Weights of a small contrastive audio-text model: log mel input.
Rows from block 11 of the audio encoder, named by matrix and row number. Each number is 500 + 25 x the weight over the matrix's rms, rounded and kept within 0 to 999. All counts start at 0. Numbers have three digits each.
# conv: pointwise conv (encoder.blocks.11.conv.weight, 192x192x1), inputs 0-47
conv.0:486503455477499480513531506523559474531520483462478514496500478527521487498489504512502500438468462454518516519491510524464481529463513530503492
conv.1:501501457484501510538512467482567513509467533503507465535517452479464525487511463488527525514490490509498528515497516530514535474536509504523495
conv.2:496484503503476487518513477451511501484488514587484499537485446497552482467477505495509504505452497517494498551495496503502482516499518490485481
conv.3:469528485507514501473500549463452497494519540473511469509517496493475492527521471541526490474484476479428469547478574522543492463525538508481483
conv.4:454468497468525481474486480464464530522496534487569543490483487548525483500501492480502564485488486539512496517484523498497478450497495535504479
conv.5:508491498479474493484521533507482478473521484486498516480506483525503554497490506517493525509522479526508526503494486487534446461560471504503490
conv.6:467511525502492454505500522537486475496469508463504526474466499515548503468478507506459509500482521441536532509496477518467492459500506466463531
conv.7:512485510484504562480460485506530532489494553501531521505515502519512480486515518540544494484482496479512536515512494501495441515505517514501495
conv.8:517536491517489458514506475501562522469496535494492495512497505494481485511505491485490500521537507450474487524510518497487512459460534447530531
conv.9:440485465528521521496510500570433511513475487509466487564539525509527527496481517457452521523487515543530521459546495551497521474534487510531523
conv.10:469492482532470492519511503464505487498469486532503505454501513455474416509499511503490489492526503510465506457534508488481512529497468459524516
conv.11:478484482509466515467489478471504539503477513486516469480458522506472428499461527476481501508530538519513454509513561518515518513520525548495478
conv.12:476503459480475543519488499493462513481495528469515507530504504465534431534536546530493498484514536478495490466497485483534465506486524549487535
conv.13:485491474503545496480473517474493494584504485490543537491487492536503473494513533507577502506480471514490500493477485513512510510486529495451489
conv.14:475494511507511480540561519499502504538502508558517512465504477490516453500466489541485468510479511469477512461462505526477502498480447526526492
conv.15:492422561498534497530527492508498467520508484500468496506549540504488479496507495514485509516509515488516495482482487472508447515477507535504523
conv.16:515470542489468516462507508532485484498547459476507492509450506504473493518527459502532491514492497467457522477501555592501510509533515508529461
conv.17:470465532502504496441562539504552503475485435525457500490515505475474508515477516479520474498465492505475461497524486483505529516511505486500513
conv.18:515533441482510469492484499522460479433439494504464519521472531513529517502500526482527501511483490518502456474498466486531482476534484500508509
conv.19:426466526516447478483511457520494521464489504488478468489502507490508480488500526462466514500494520525498478504485491485505506509502499505526524
conv.20:545499500521488479491479473499487493530472477539556505486507466441536450480488512479494470474489511468479484494488490506550484500519461464538531
conv.21:460501521496528519539521538497522520509483504491506475489540517506476489461458532537477524493513512526460524458531497500498522491511509467507508
conv.22:451506465544498522514511572502515514490493500472502513496474477529530522514463491532478472504517481508519491504529488522521511556473487473520502
conv.23:507457479518531541503525483484509506500494486510477457485564525484483497486508551508566506488491518458505499491502497494449445524528516516570493
conv.24:472520494470512451570492514485543475505472493491521501496513503525491512525534496462516504488510491502504520497446484466521484465467520532503503
conv.25:491506531473467458520510535520515494527474515512509499518519547500502485513501494492507522462467562500483496516527494494472502459503447518475474
conv.26:513474489483491468491512508513511507528509477505512565515485488523503448511461499468492474471533491474522490481526510496519500475516537481495486
conv.27:478441510516497474485519492511507508488481490526520471501486498473514551503460542505510465511528481456496506512507486504491553500509531480527491
conv.28:483487513553532492505474486499486515475502477472490525499497515568518501526498538485500533477500518517483546499509474490514463462494557488444513
conv.29:513527468500473510523483521453500495468535502495512465480515537518499526496469546501477474493555548470502503494491526488480493528534501500536534
conv.30:484479444517462507507482455523534503492545482487494505484536498459503469486503495468473467514491502479539506510515467475494507479490463488535512
conv.31:498517537493475508499466529457477522491490532535481507543498535526511463492510543507489536504525475503475495536469485509507463447497496543457475
conv.32:481515496486504547533462514553524545497496494478505539458503517515446524561480536455488501453489562467460496500500535480461484500522538511481517
conv.33:523500477520500512543484550475489467510485494504491462515514444557462546496529519452500492491510493529509478468478516526492501494525500516521479
conv.34:482506560437474491513487480546482501459538475490451503501532493459486543509455540517529503508506488496495522506473525531532483531531487481530487
conv.35:480512503469499497495523529500526547417484507527523559462529514512556507511502492487467433488461529515493506464480453542480529503513486493483495
conv.36:536447518509486509473511487498453544490484465553555517464500492540498509473480458463447527512486541497518515503506513512450499494526536528491513
conv.37:475518496512473502499533522474497479447508546542454503484475506454539505518483544511483470454488534509528500478493480466528479514482472475557473
conv.38:510505525490492493487485477518478517461524476533546514517488463430500481506472514493532501472533471480479502484492545503542515523500475451476528
conv.39:519534515473459510530522505481497515508459530506502527520492506505512532487525565506458484502518452456494530469510516474498484505491494505494487
conv.40:521466527539501480469508455503472454492531514475476476496505510509507574537519534514446518484515489511494505519560506502504482550457519537474543
conv.41:476516519492510516495495513530479488511503539480468539479540484491471499472483502471535475464515494498504476478512575492504500536447459513509513
conv.42:505543508497532503523502515474455495507429521454515513478474519468451527497498498479500542457509502494500481499564482469470443538544484520498502
conv.43:479512514471489493540479531524450481510492503485498509478481498449496541497487490509456561529467530456498458504471492568502508462533489555484525
conv.44:535520455509488482484486488543526503521507520471506480520493522487556504478462503514492446462523503496521491503516487550521496496447466484497493
conv.45:518515544511498545500464511508514485459478478498528521528495485464502499497474545496461471470538510522517502529479500498511491506488530501519524
conv.46:468498461521525485473496481466513518501485501474498541513500483493515538512511495499477453508504549480472450500490519520496525487512481535503462
conv.47:513512530466477499463480474503490527560506518455472546542473486499475493492537481511513504461525470483484502482498533513529513477506507527512500
conv.48:508489538517503495512486481545488484479525472493501485489489510487532519485484474485527506543519473487452440485482505481526509482517499494479515
conv.49:541486486481487499473493474555503486480519517496526465491512501549508529499495532487514505434473516481493513493446480500540478470455568450493461
conv.50:504504450559488469478508539492474517563531506535510509467488510522536462498478505469520512481484488471540475530517485511462503495486480474545510
conv.51:520527494516516488450527528538476569524465511504468480544495488514481488469525467482472483443489532508486506487528517493526522479490498500478484
conv.52:480511483522522515464491488493499463461488486492501517499519506467506535498488492488464500487467477517528454574504498523516492511485523516484479
conv.53:524503539505457462446499523474500541493454508518499499498518493497495512514551509507483529507482482526529476523486499507531533507547517502453450
conv.54:485542501464441527504480470506458488481509514487502503506530559488483485555484457560476481489484570475467482498517504515577488528471527524501509
conv.55:495494476501487501503528504486480478513484496502565507529509496473443521539491506492518458479517475530498510520499491534471494500484465483530502
conv.56:526516517478475524512517497536444558508485514511473527483501459497505481447498544487507510430553493464529498450497496507493483513481485504458517
conv.57:511447532505514480501531514512484499546537536523533539511496545462487469470497529516458509524498473500539516492465530505481490478538479484458492
conv.58:447481515514493504522538486516504474503457507491463484517521532565494450462491498497478495461563524494530489477525529523466498536487511548508503
conv.59:502478480494469529525538486561547560501504479474510511513508507500474455514477479505510520482519482484455502494512497501503515468473463548502516
conv.60:523490479479524521494512512475518488453520490502547511476506512523474458487504464489497449528497502508521502477475463496529459479523476511482508
conv.61:481496497504484510501514512509518478505482519507496520515477470483487480467477514469503461490462554498527492534503510481496491474501541471508511
conv.62:518500500473481469519499531492506507471494481530486506498479458481534504505486460492504522480511477515473516468495501529505480482517503565534526
conv.63:493492489495501490494492508527448510472525530468473480518518531506476490491489489521524503494516520515497503472528475512500512536523484534521506
conv.64:505455492511508494502453454540472533533467486538487508518482500487487519478482498474468545499504505525487551503500461492474509502480476531489525
conv.65:495496520506547513483473461466489510518495489502565547509511487472531454498465522491530482493460511523524497544488527471493514467551484505488557
conv.66:507518488494482530511491507528468473475487475516521519473490498482497478484503499472528560495522522497466516453491522527458514475501515496553496
conv.67:531475508491489462514500504503479526514486489477497502520462475498522509487469509487534553465526479486481522487466501521475469468477528470445523
conv.68:524512445507488481445529511491462546499534492457481562546464521480483480479498534492438520502550491466546500520512497460483485492448514457535517
conv.69:546467471499547516452510525535505474537448463506507499502455529498492529474479526445485482473515490484485519543474467509515478482504470517527452
conv.70:488547513473471503521499532488492468483457480476498522454492483480497507501528499473502534481525485512526461490505472513466447426468466478494528
conv.71:518516523493501511478487522520501527506550484519489494491492474473538509523479480502474514484538504549463492517470475509519491478506500458506542
conv.72:507452502454477494487491503503492527490509580465519526515440513506523486468502487517490516469518562481481547522471506493509499580488463493518475
conv.73:471478515515546499538566490515488516492535528518493464467484522508488530538527515518486474507535454467441452489488522512512502519495512488491458
conv.74:495519490477470464495475516491525504505564522491471482545502490474499518494506490520493500492487535492475468523530469448511481559518514487525486
conv.75:473445512480512537516514508551452475459508485466475499497541548511469531522518501532439498470477476523484480490506554544500466478464494478482506
conv.76:497484520551462523476515488508517538503526506480536494515501488505503442518491478477478509496483497506430491508525500521486496488513500526468555
conv.77:494545465492495490485474548513462507503471503514559496573493496523454459497556495503507516449466454511463484524467502445492515507465481502500500
conv.78:487493558469475506484486459486544463487483502491478459508536498478470469491504523530502530498520521492566479515485490494495497473503449533555552
conv.79:518567518514522487466523572517525493494453498516493528540487478537497509492450484487501482473514500524539502539549534481495506546509472497526506
conv.80:507514487491500523454501498515481476495496509482505513484504454479522494503475500516494495540515472484503477477505526519525442507521492525534528
conv.81:500471529507458495498499571506503503516522446523487469478528468510521511477529477475487507512481510515490513468527498476520498482525511510512534
conv.82:500498507482464497572464517469521495501537463499499475516485488522509522499480504503502561503538533504495482473489528540546478498528476492471437
conv.83:520553543461483488462486471489515522504499456443491510484502497503498488483522525465456486476527483509522557493474497516513486509483475500481510
conv.84:483504519472502516510464486536517499495517511504486493519461472496458479482514528483481522536494481498496529489499536519538538494501475522463454
conv.85:488490486488438508517497529515499510549497505526476480487517510502534496530472537519504482456491495488496518518527507530500528509519547530537569
conv.86:505551490478474521467496464506453523492453462577485510493508474527513493477516505541495528495506464490509552478514470538490508474509493488496480
conv.87:470484552474526486486508513477505505509476480472507505472524485501502505495548494465463511491511518505481513475498507474479518507473497534508529
conv.88:547473500518477488480497501532494511458479526555542527585514541497511514500517503485522478495532505498502477491498500535512506470500450487516524
conv.89:463494498500482492532465509485506547488540491487523494482542510508453484473552489502510542461523489500460501482522487511555488457510475503532489
conv.90:489487543471510466511495495499473507463471483483551510488470535494482452504473550536463512492488479485450501560493535533537531476509515495517506
conv.91:489495513501522460492485520494465517541486510499468511499494503506500457500498503514479467508499497488520470507483545480584467519526530485534482
conv.92:500505491502455459515533496479494524519543504523510469488506502505526474527489458506502496533504469540486522514490517478466490502478489488508511
conv.93:465499491496502471493475477511514536489509518508532493543522507464536485548483529492492497494508478497492491478496520480538456476508516504472507
conv.94:538505535464495462531484465527501426504522465477510480482497483484460515491470527522491528496524467530561487538487501481498490457484510469485497
conv.95:507476479570578493514503544505510484456492463511484487496481519492477496544482507465475493521500499464509490452474537506498496498475501499471521
conv.96:498502540463491483509500464473506504484496510521462550542517506495512524475489502504522482513507513486517498551514507513528526451543487534478528
conv.97:416470491463531493540476487511501535483483566516512479496514504492509505482456506479496488483493492458523510541522505524442470499487530508487509
conv.98:509509516529455533481538509537487498477485477496508480508506533516457502446533496483487491496543528496467536505529488436480499509523516480499503
conv.99:505516512519468506518465510539529490506489529498493466471500507463512511505469540507472458517527496487467484499447468520530522493542501515497514
conv.100:521525495479512506443501483532500460488468497517526507495540454500469480490521519487539490503495493466483465508518512480497456511477483492477495
conv.101:494541490429498508501495502507503501512483520472511483552479479481499550512508517477469461509465502489484463520567474443542482470496561490483506
conv.102:509482505481484502540488484482473494538497468510511489510516477464493497504490517460451485525519497491488511503522559553530457498469497482485477
conv.103:480514499519501470496475534498534467481486508472469474490490484482509470504492481475493525484493517466502498491534523527488483507476504534470497
conv.104:498447500489508592487494492486473491476496447507527473518534506504463465487485513474484511463483432480509526511483481482572462499497457520504491
conv.105:529577502489475469536482526527523497486479451517518498515490516479515478463486489514521520505488508463528460496469524514500504484549509483467484
conv.106:476555516541468469514504504507493491483501466496483473466516516506476539508462499497518506527496487512534463509479476453485499515513505470523567
conv.107:483502505484501536496470477540454510498534476523500498492505462501515506549517518498523471526525525479522466519490464496468478469516501510519534
conv.108:517516498523555488520480457516512476528480481503499512475502528528511515518515456528498541491480520473481489491443542487504529445485501482484493
conv.109:499507532476460463522473528487490537491484516511537520482493509512561496484518536508510513522516479497481497495523514492542450519488538501506547
conv.110:529504520480535490500491487497472499498514516504514491529505470495493496475554500495469540479505500467471525511484484485499452497509522551462448
conv.111:516464497555477457464489477526489456503495537492503528541494485466507484449509515517506494487533551466506529533507495487490497486498519511477512
conv.112:469509521518508520467505524520490514488497481486475491494512482512497464531522480456518527505528488496514481502516500465539493519517494510483504
conv.113:494518514524480497500462509502533476480509501498505567510545519486543489517487533427524526509505499462485474480473483502490541511542528506524485
conv.114:502515463450496472511469484494467484474518524487541520497515495510499475470508519499431530495516496528521541467482485494490529554482493464478478
conv.115:506511504500477477502498506491495535509500497463489500500472474547507529495514527527484502518517501514493522487473530518490498530487471479562488
conv.116:495466503479513573567491463511476525526507478512465506462501513460517501460518580520487454517620521462473470480512474472524529463472494498487460
conv.117:574511517513477557469509472456496497507526501540493533524494508499480504507499485512537486520487470484483494491506530499470489453480495505512486
conv.118:527483499525486517511535491453513518545479517497493523542517471478502475478504533512525476477497441485492471460499478512511525450469481482493453
conv.119:544442476491463545550471511474556473518555515524462492566549502511532460500458496532521497495476506493461496493503486525491483525498479502509480
conv.120:491534494486504580508512487512488514470488496546468542511489511484458486497521546487482515496467481455508497523502487507528500475564484509476560
conv.121:499556529504515469509507538562498544475488530479479535477502527475491529519548497505543457560492484517498506492503523451493514524489498516490520
conv.122:474524483481499464536513539469434529503483523463493542476507495451481483472535513516541507460501495513506508479489480554484482513499487498500541
conv.123:478463492507492483474494480479488478502495481505530497471515500448465506496511524457456500505524501477519516529513499462446506487541507468517552
conv.124:522537496525493440501498497489495553486461509450522476501499511465487525510484522503526508478504478474489488516511497505466499447512459503514519
conv.125:504538513515488495523484499450505522489531522526509544495487531498466517578445486491501511500535518493516539508484523502502503482449490466471489
conv.126:491520520478499508481518526507508505502446508511474516445518511492519481529466505547487496489506500489504538506567524503525480506532456492497509
conv.127:516532513494499486545493484519530506475526516529494514517539494501483480479494502457500493504468472481486523506465480503489489507480491510526500
conv.128:509549487506499493537527485497507490505483525491484523491488474497481472497507549492496517514505479485494507533460493464467512489528544478509473
conv.129:495557468463475510484509510504514488540493522512464554531520521484516480490493517525524482452506540501552487468454513489516470518487463472504527
conv.130:484521502521476519509556517480472494544462515497500461495514538557527465472509510532487455473523543500518471466495483470558572480543475521521469
conv.131:515524489537490517464519504436524516539500510522554518500468494477459520459451510470491511501452504506476465530523502490537526505460581508495507
conv.132:496490515471505470520477528468512507509506511473517442453466542495494505511462474531476522472516571524524483521519537486466519534497497554520465
conv.133:471487490469485500507505491485491529523511548474513535448499464485469514399514487517465489466499481468499485514485524506531496481455532528472489
conv.134:514498498534517513493496474524486516498489487476477514500488479489528415498472536465487478491525509541505495538452521508496488512470483511487494
conv.135:474509522489496450491491475539471497491490539477545478506524464483498475490508475505563469504493468535493579541504529505506512493464496494481475
conv.136:564476485520509524504499525513472508462498482515478463505463515514506491514517476543461506512516494495503516491516531480498498499525501493491544
conv.137:522464489442534448502463525485538531500508505496452489489545533484509507507479504500481511541515493486465502507510474502526433503527529510488518
conv.138:418481473460455500513545495523498513539468535516465488484550542506501514462455515488509532488496492472531505536509482514493476519502509491487497
conv.139:518493508485531524485524467528473481533488476508502512497488509492491495546498491476523504491502465521509461453479489464499509506483519521478512
conv.140:513555503526463480484506478513540505503504462454467459538546492482490486497484500515471521491498507497503463463503492525537533529468491480514455
conv.141:483495495461445487483519502504497544503498501500455521498468491518444487497502489526470536486482470512434473544504555498498478530511540510491521
conv.142:504512525518548440551503528512478464502542528523540507487513517487493521523504489515493503498487520488487502500467488485468419558499517548488504
conv.143:481475491456504485512479530483492509518494495502481492461495531488473500519516451465494456476512496493484508499483496548509510518505490524539509
conv.144:519548482506554513493449494505492492516463480464448494519492458512532487524512480498502458471484472480560490532509527519473528501506514505522519
conv.145:467523491469457498495513504516515477518512492479512515472493493489571436507492514483501501490511508508471476525481486510568500543521523461463561
conv.146:507511535475522489493550515461472514459491523493490499520445519495459505473463485528538512471527488501508460493505505503537507504526498506460509
conv.147:495545515482545544469529533508488481485464498474496483525500501459515493499474473503484526496526482518510494501524493551463510540538478505486466
conv.148:508503450516470520467489511524514510555480476521504471541468475475479540544461509498480458492498504511495485505545500526470482462530521453501516
conv.149:544463528472502521488528505553500520499549493498477522520497509511463500512520532474473499498517484499530505516505499513465516492474490436495505
conv.150:478514502503477531495450525516492494515482517498511515533515479534507467524509491501518511483490512514479450471481470494468498540485494490438509
conv.151:456502473482487471482519500493537481508502485499481491502502516500475524483468511486528503488480555499474490501513498486545484527565538474523507
conv.152:458492505544490495498542546460490500423493475485500529517479505513472491469504532531478486504487502493556512510468499461552456527463507543517464
conv.153:511523543519488478457490519474469484505542549475500530527440505480483477486512502509475509503519510526481447492531516545504536505506464521513504
conv.154:528516519469467504446528527497480557522479495486494506464470484568490544504518534525477509503476478506480469465498538454495504482518481533501525
conv.155:472522532446491526562497474494484483480442508503530520547529513500503451470541539498495504512464468479466520524471494511472472525476514542484539
conv.156:482478496462496493504492452478535483502467526542541499493496488474579513488511498517474492488501456510471473486501544460455461487499478460513454
conv.157:532511521502466473538536500511507489541491504516472508499498518496472492454517517515482490508499491505475492518469484486491483515489463501514554
conv.158:504489491535496487519477473484466468452466469475517510540470463538474490437538538499491542504511507555479515516536514536524486515493492514503518
conv.159:539492504492547497470536529504488466514514509485514505504444509522511472510530491559480499469483545527486486501499500504455470516513469493525504
conv.160:458509520496480484519449480500514525485494478496550582494444499496515492480477483515482521494514477498518502469489524564538523529465538478548457
conv.161:452529524520476491486504454507538522522462486476485492498494514486483461476485521516479531507476496524538509490513499480444491502519513476509511
conv.162:482530468553480482532512505473515521485491469520483494500511508522503534505469484501515451526536475527456512476510485479510527523497449510462459
conv.163:502502520513478534519501486524473522511478449472520478548518526526504460513463519521452503491500500476488508511511470492462532504442476504449506
conv.164:516509496482497500490492518476466510538512508503534491517499486535495465529512503518493503457548469514515508490507494483491482531464507475509512
conv.165:531469549487515503482488479503483538501459457461466515520487503509511482465500499467478505547483475442475524481565509444495464505519536530508478
conv.166:469473473482541493473513530523528507494504529468500496507538487517475470494509499493463488506475475491491484468500508481525515445499470493457470
conv.167:529493522498497516485535469509514517457516501499506486478503494511487444461517504539516515481487498495503494490487508480484514518487497448482493
conv.168:509484503492481551487562479517509516458493499528488466494533529535523517563502509488480468504502520495498490545495494480475454482478501482546494
conv.169:497521511456469509568487501447530542473498452518499443491476499496527537514554483444507509471503556494550501471491485487475466468459520505481502
conv.170:480457438536500500471509472500461531497499497484532515521493509514485537505476511501525528559473442549485555535518508501527504451479551488496514
conv.171:522529532530500496504512456502503476482518506560532494505483512514478496502506498512498524428498493463468519473531518475497459504463503520504521
conv.172:523490486500487477471485546475505515494531528506489516515563495536479522489516511473499503516500510480511508514536537490499456477509483482479491
conv.173:525539483499507477483502491498477506475514492513499472495492484472505457466485516514478545500503510465490507469507494502499494486515495504488546
conv.174:488527522491475449460506503504511508511519484483477545479508519515536457504490525519488502474522489517462485526498464541476492479556508499444507
conv.175:526525511521543531499489502538513500519465504513482488548511529525537470486478495466521470500486477494480502500480456517516482468505526478482457
conv.176:511523566515469503518503487527509514473480501492501486501502490518495486514462535509475500493503458530498535509518472495470501509514527502493513
conv.177:441534486532572465524497481539565463485532506464497516496447517504475519519473513455457575520505485487519521478485498498489487483547481473497431
conv.178:539523462491489516504484530492447474519484481464473494473494511502496517465512493469446458506495470504466495522503480541494476463511508491502474
conv.179:492466489483504467494442487538522516516487505511451552507500523497487437467546483468488508541501517477513493561491502526472490487492507545472506
conv.180:544486566542526508493463512514473446482502474473510477552511568487487505522509507509453535480540519474472512492493522517472514506541476536515512
conv.181:456462514534509513508533475445495487506495484510482477498501517470518537519493467517511515476545520444498515488523490554500503486515516522468523
conv.182:498472491484531531504493492470501491495493519453491511516488472482506483520491498491556535503541475483470522507516489457470491472489499502502489
conv.183:464539511541517508461462462534530487487460523529510490512487509476530512495494533538478461487551488514475517499499502477455505534491493483491492
conv.184:490507486470514518477472484502516490480506483514486463518511454468486445494472514506467504503508468455476440488516529530526507510506521492522552
conv.185:488478481503457535506502535477499548492525503497468503524484457508475421569475540487470513489518487486521528490479522514485491471509520472463510
conv.186:497508489567454513440471422511479485520463526501503503467480459512511480449539471472478475532493524483521483477504513498507521541463456561497499
conv.187:469503504492454468514475495487524503487527485522491436484502489539513544464483479481462503504545492523532484500515498558493476517485508492526503
conv.188:482514466491482505479475497513556490463485547468482497484524549483520504524527534504479506446504504543477477474495465531476474520531518517500503
conv.189:453515520507476523479521468499502566469515455546470509510511483480521576498459487514486495496498502467478520491496481485520490447528505483503481
conv.190:526501479540537485503503531517509477535470482504480538608495497492527479485502486530531497531510492430507494510520501555503523497520504516480481
conv.191:485499509493512500502510528487471493475429462464468551522457498517480522500497502493517522485521482460469538478492468522522515463507504470523500